{"train_examples": 195000, "image_size": 64, "vocab_size": 62, "encoder_norm": "layernorm", "encoder_parallel_block": false, "encoder_experts_per_token": 1, "encoder_patch_size": [4, 4], "encoder_widths": [64, 128, 256], "decoder_head_dim": 16, "decoder_fused_qkv": true, "decoder_parallel_block": false, "decoder_positions": "learned", "decoder_tie_embeddings": true, "beta2": 0.95, "warmup_steps": 1020}
Rows from block 3 of the text decoder of a small image captioner, named by matrix and row number. Rows with one number belong to one neuron. Each number is 128 + 24 x the weight over its row's rms, rounded and kept within 0 to 255. All counts start at 0.
Before each neuron's rows are labels from the 100 texts, of 14976, where the neuron reaches its highest value: "tokens" is the input token at the peak. Only what is clearly more common there than usual is listed. The data: rendered scenes of toy objects such as cars, trees, mugs and chairs. In brackets: how many of the 100.
# fc1: MLP up (decoder.blocks.3.mlp.fc1.weight, 768x128), inputs 0-63
# fc2: MLP down (decoder.blocks.3.mlp.fc2.weight, 128x768, transposed), outputs 0-63

tokens: "barrel" (17); "mug" (13); "sofa" (12); "dog" (7)
fc1.482 [125  82 148 120 180 150 159 117 135  78 136 118  77 121 123 140 103 163 165 134 125 104  93 102 149 139 150 139 113 105 117 131 110 149  63 125 184 125 129 110 118 143 146 118 126 138 117 116 154 173 114 117 163 120  75 114 147 124 150 175 129 121 155 138]
fc2.482 [133 155 111 119  77 124 124 150 134 160 110 165 153 108 127 115 147 105 111 147 117 155 188 128 102  97 105 120 116 146 115 100 128 106 156 137 101 121 149 168 109 122 134 155 130  97 101 152 113  93 159 124 131 114 176 142  95 139 108 111 161 161 143 146]

tokens: "<end>" (66)
fc1.207 [125  91 147 140 137 124 108 112 140 133 129 143 145 149 100  88 133 130 131  88 146 167  96 126 104 121 107  89 143 128 113 129 133 161 202 142  99 136 159 135 140 120 152  90 139 131 107 120 122 101 152 134 164 146 123  77 107 129 131 158 151 136 101 133]
fc2.207 [ 97 138 115 106 119 114 100 150  69 120  96 117 142 120 137 175 127 103 116 147  83 100 117 133 136 144 131 178 111 115 127 100 137 113  64 145 137 111  88 123 143 103  86 148 120 100 145 114 152 159 102 132  98 114 125 168 123  94 145  87 131 160 129 159]

tokens: "boat" (12); "ladder" (12); "airplane" (11); "pine" (9)
fc1.39 [154 106 168 152 181 162 143 125 124 123 147  80 148  83  98 127 154 153 159 109 176 151 150  97 121 102 161 139 118 125 127 129 146 131 109 105 139 134 138 122 108 116 129 151 100 104  94 143 140  91 135 106 119 147  92 162 153 115  91 148 117 134  67 138]
fc2.39 [ 98 141 129 131 117 151 112 153 102 153 138 156 124  98 171 110 150  82 124 140 115 139 142 138 100 152  92 158 124 183 113 120 136 105 136 106 119 124  81 152 123 168 150 102 122 144 139 140 113 150 114 133 136 150 151 141 124 133 141 142 144 123 125 108]

tokens: "car" (28); "arch" (19); "truck" (18); "table" (8)
fc1.745 [142 181 111 135 143 124 196 109 134 155 151 102 160 129 121 144 145 118 125 181 122 111 106 151 123 125 146 142 120 116 164  83 110 189 124 160 110 106 125 123 104 164  85 143  97 107 144 128 121 114 132 130  92  97 166 117 161 117 143 133 139 119 124 139]
fc2.745 [127 114 158 107 103 115  78 132 114 115 135 154  74 100 132 106 137 109 150 103 131 139 155  99 145 113 124 106 123 138 124 142 130  55 118  94 131 166 118 135 142  68 169 128 167 162 131 123 135 121 121 125 167 174 106 151  96 155  92 102 111 144 138 109]

tokens: "boat" (23); "ladder" (14); "pine" (10); "dumbbell" (9)
fc1.0 [134 132 110 110 119 114 167 112  93 132 139  94 165  78 152 143 135 144 150 145 145 115 111 123 173 124 156 136 106 125 143 140 138  79  98 111 120 141 127 148 109 135 171 142  99 113 124 107 120 118 126 109  98  85 108 112 132 125 120 123 138 129 131 121]
fc2.0 [120 110 141 139 106 131 112 131 197 153 141 183  80 146 121 122 111 144 116 109 123 162 144 138  97 112 106 107 146 160 123 124 107 156 168 105 111 118 138 144 128 119 107 131 167 158 125 197 139 116 118 124 143 154 134 156 144 113 119 131  95 113 145 153]

tokens: "barrel" (17); "mushroom" (11); "arch" (8); "mug" (7)
fc1.760 [141 127 138 120 143 130 144 139 103 112 119 151 150  90 142 106 164 164 128 132 161 154 158 125 132  91 176 124 126  78 112 108 138 156  65  91 122 157 152 120 111 124 103 115 118  95 112 128 143 136 166 126 126 142 101 118 156 106 103  86 131 102 124 119]
fc2.760 [116 103 155 124 115 176 114 146 119 143 111 140 152 138 158 109 126 126 136 116 112 119 137 111  91 164  78 123 121 162 131 123 124 107 123 131 128 160 126 114 156 161 152 147 135 148 170 122 138 116  78 131 110 135  98 147 102 148 138 163 179 128  65 100]

tokens: "<end>" (79)
fc1.409 [129 112  92 119 131 112  69  98 122  90 123 153 157 130  95 123 149 164 125  96 154 126 139 130 164 166 166 140 110 127 105 129 128 154 129 111 105 134 165 136 134 138 155 144 130 140  78 119 149  95 131 138 121 154 126 165 132 163 138 126 102 134 106 124]
fc2.409 [129 147 156 148 134 145 156 157 139 161 108 116  88 121 135 148 142  95 107 150  97 115 123 114  88 144  78 115 113 117 143 111 122 132 127 120 141  99  98 148 141 127 108  97 149 123 145 118  99 150 127 139 122  91 141  83 132  90 131 134 175 124 135 140]

tokens: "black" (43); "green" (15); "purple" (11); "brown" (9)
fc1.274 [126  98 158 109 109 134 140 128  85 116 121 116 142 100 107  90  99 106 100 107 151 108 153 100 117 141 148 135 160 136 123 145 135  96 126  91 113 141 167 105 149 127 129 137 103  87 149 155 134  97  65 115 103  93 147 119 140 110  88 115 153  88 107 142]
fc2.274 [122 101 137 120 152 154 160 131 139  81 122 139 166 140 138 150 125 120 155 147 135  87 126 163 165 122  92 105 106 151 119 158  91 156 123 140 126 136 135 152  80 104 100 108 116 108 137 150 109 135  92 101 143 132 156  97 129 129 103 166 122  81 179 103]

tokens: "barrel" (41); "dumbbell" (17); "mug" (12); "truck" (11)
fc1.365 [135 126 152 142 145 113 116 128 116 186 112 159 142 138  70 139 112 154 114 147 125 126 149 115 155 147 173 118 132 142 125 133 139 139 133 138 154 130 134 124 165 163 125 142 134 133 172 100 127 124 149 134 128 190 139 143 176 172 151 154  72 104 123 129]
fc2.365 [130 129 119 124 117 142 110 141 135  80 177 126 104 141 189 107 129  80 136  95 135 128 102 113 119 144  82 117 124 103 121 123 147 100 114 123 140 110 136 128  75 117 150 140 149 148  85 145 139 124 132 136 138  51 140 113  83  96 107  84 166 130 105 128]

tokens: "pine" (12); "candle" (11); "," (11); "boat" (8)
fc1.101 [135 114 102 108 104  99 104 110 110 149 153 163  99 119 145 169 125 113 101 127 124 143 157 147 149 145 192 112 142 164 127 151 114 106 140 112  83 114 117 102 178 127 151 107 150  98 152 126 140 123 153 104 127 146 186 151 104 175 184 107  97 115 131 108]
fc2.101 [138 134 161 168 150 136 153 120 136 105 118 110 146 138 121  85 129 113 127 153 117 126 103 109 124 103  90 153 134  80 171 102 140 138 129 142 176 159 141 168 124 142  94 161 162 168 119 107  91 121 112 137 155 161  86 112 144  73  75 110 134 139 125 153]

tokens: "<end>" (51); "and" (33)
fc1.622 [115 114 141 130 101 151 152 115 177 152  92 132 131 171  78 161 142 138 114 132 119 137 102 130  99  90  93 133 127 162 120 112 123 168 146 129  93  88 117 159 123  95  91 140 177 134 119 135 138 160  72 124 117  91 150 145 178  91 142  86 137 132 137 107]
fc2.622 [139 137  88  96 174 115  94 135 101 115 152 133 117  78 160 112 137 143 147 115 141 134 146 148 163 152 150 129 141  88 134 144 139  91 116 128 174 175 141  94 129 138 147  96  88 117 109 134 113 111 176 158 130 150 108 102 100 141  75 144 142 159 111 110]

tokens: "boat" (23); "airplane" (16); "sofa" (12); "pink" (9)
fc1.582 [133 145 136 122 118 180  86 140 102  71 110 103 109 156 119 141  91 154 126 157 177 143 119 128 114 110  95 114 121 138 142 121 118 138 133 125 136 112  98  95 142 140 188 116 143  66 147  98  86 103 112 147 151 154 141 119 147 128 127 101 110 130 140 105]
fc2.582 [156 126 144 126 128 101 123  73 129 190 134 161 129  95 109 148 130 141 136 135 172 129 124 114 153 122 143 151 136 117 116 128 135 106  86 122 115 131  96  96 171 144 146 120 132 146  96 117 126 114 106 123  94 133 133 170 154  59 109 132  73  63 113 109]

tokens: "<end>" (99)
fc1.448 [155 100 109 136 155 131 156 140 186  93 122 122 126 118 169 184 133 131 106 105  85 161 100 131 109 109  93  79 108 141 105 114 123 133 136 109 129 132 130 127 110 154 138 144 137 124 123 143 192 115 117  87 157 122 126 110 127 149 159  63 103 119 124 106]
fc2.448 [ 96 139 149 155 142 147 152 143 106 131 107 141 151 117 134  97  89 113 163 139 156 147 118 142 142 168  96 116  90 158 133 125 149 179 165 133 123 134  90 126 146  80 120 107 128 110 133 138 144 139 110 181 112 117  97 172 124  68 135 163 145 133 107 111]

tokens: "black" (16); "the" (10); "purple" (7); "teal" (7)
fc1.463 [160 140 131 103 160 115 146 112 183 139 128 158 154 123 112  96 139 112 124 125 119 148 173 137 145 146 165 111 148 140 113 118 117 132 121 134 137 150 116 121 118 142  97 165 146 119 106 149 125 101 148 134 162 205 145 173 123 142 149 165  63  97 139 155]
fc2.463 [108 104 126 139 145 154 106 129  86 134 138 142  71 128 131 151 127 119 144  71 111  92 107  75 105 143  91 133  88 106 128 130 131 121 112 119 158 104 154 101 116 109 161  87 135 156 113 133 145 141 128 158  97  87 132  91 121 133 110  75 184 154  85 114]

tokens: "<end>" (26); "blue" (12); "purple" (7)
fc1.592 [113 123 135 156 132  99 109 113 177  93 112 131 130 143 108 130 192 150 121 107 127 126 119 140 115 124 115 140 140 157  88 128 102 144 172 177  62 157 126 145 108 108 125 152 141 131 107 117 160 113  93 152 120 123 117 151 152 168 128 101 100 130  92 118]
fc2.592 [103 145 109 114 148 174 159 167  93 141 124 106 160 147 163 125  62 150 131 163 143 110 139 121 123 154 102  95 114 128 115 125 146 119  80 102 188 109 116 132 135 122 109  92 114 122 142 140 147 136 124 142 109 116 110  96 142 101 142 131 158 155 142 106]

tokens: "barrel" (9); "house" (7)
fc1.318 [ 81 104 128 112 116 120 156 102 168 149  97 189 154 112 111 130 141 152 118 131 132 152 159 146 132 130 165 118 139 190  96 141 100  99 139 132 114 133 111 150 158 138 134 153 141 113 102 119 107 133 107  99 163 150 134 150 146 166 157 124  76 132 123 110]
fc2.318 [138 111 101 144 150 137  93 159 112 106 150  87  87 139 176 112 136 117 162 154 127 104 131 125 136 131  89 126 129  51 137 109 140 151 119 123 142 129 167 116 108 121 119 112 155  93 133 141 130  85 144 160 133 116 121  91 122 103 110 127 158 127  95 147]

tokens: "car" (14); "bottle" (9); "hammer" (9); "arch" (8)
fc1.387 [105 136 132  98 139 120 157 118 105 111 110 116 160  94 129  94 121 142 164 128 129 108 115  90 123 111 139 159 135  99 121 111 122 138  94 114 158 145 116 147  97 144  86 179 103 123 112  97 128 119 143 111 109 108  82 118 131 102  74 123 116 146 104 125]
fc2.387 [138 125 129 153  97 155 122 129 144 154 129 132  87 144 121 147 132 108  99 132 136 138 139 135 100 128 118 110  83 162 108 133 120 119 157 135  93  85 125 125 143 121 168  70 117 125 135 173 116 139 106 103 141 126 139 139 123 163 157 167 134 119 164 140]

tokens: "pine" (39); "rocket" (14); "flower" (12); "ladder" (11)
fc1.429 [137  91 117  96 123 135  81 132 109 107 110 135 107  80 149 180 123 102 113 115 109 139 161 141 170 154 146 120 102 120 113 113 156  89 148 117 154 133 136 120 156 114 184 161 142 127 138 123 149 175 156 147 150 152 132 108 106 121 122 121  72 144 105 137]
fc2.429 [113 152 117 148 112 122 171 118 125 151 169 126 135 186 128  82 125 141 144 127 155 133  86 134 110 132 127 134 159 151 136 103 130 167 121 147 131 111 131 172 117 158 124  98 100 113 100 117 119 113 141 129 115 101 135 133 143 128 133 130 198 100 159 103]

tokens: "car" (12); "table" (10); "snowman" (8); "dumbbell" (8)
fc1.603 [ 87 100 151 128  91 117 127  77 151 122 136 156 133  92 138 137 180 139 148 132 115 150  99 154 136  76 150 139 138 176 106 121 130  98  91 165 149 122 110 154 104 141 142 136 122 105  87 114 116 129 113 126 137 120 139 169 142 135 124  85 117 132 119 150]
fc2.603 [122 132 137 145 133 142 153 139 155 149 132 129 120 145 142 114  65 154 130 136 153 138 156 131  98 149 105 122  96 124 142 128 122 170 143  94 114 110 156 114 137 160 137 142 151 157 129 188 129 121 119  98 127 121  96  53 110 151 130 147 110 112 132 125]

tokens: "<end>" (41); "orange" (14)
fc1.187 [134 127 112 133 158  60 118  92 132 113 152  93 118 132 156 168 151 151 143 144 140 139  43 128 142 129 148 147 147 127 116 106 119 156 140 150 121 135 138 121  98 126 151 102 136 121 118 117 126  94  90 150 120  87  78 155 133 133 131  93 131 130 106 128]
fc2.187 [ 97 136 166 129  99 158 154 139 111 113  98 147 150 105 124 113  88 114 100 123 132 134 200 136 102 119 104 137 113 156 140 148 116  97 127  93 155 104  78 144 167 101 103 149 120 123 128 142 114 174 131  92 119 172 162 117 125 109 149 127 119 141 163 123]

tokens: "boat" (80)
fc1.181 [149 114 117 131 110 145 103 110 154 153 158 146  91 110 115 156 142 106 118 164 134 158 139 152 142 153 134  97 100 146 147 100 121  99 141 151 111 129 144 109 121 171 185 105 146 160 128 133 134 127 147 102 152 124 146 128 151 104 165  90 162 124 113  87]
fc2.181 [ 72 151 164 111 118 109 124 144  89 129 115 140 109 164 141 119  90 122 136 111 119 164 110 100 132 170 102 165 155 147  78 103 136 170 101 113 180 106 146 126 128 146 104 128 114 134 139 146 152 126 126 143 123 132 154 152 149  94 127 106 134 121 114 165]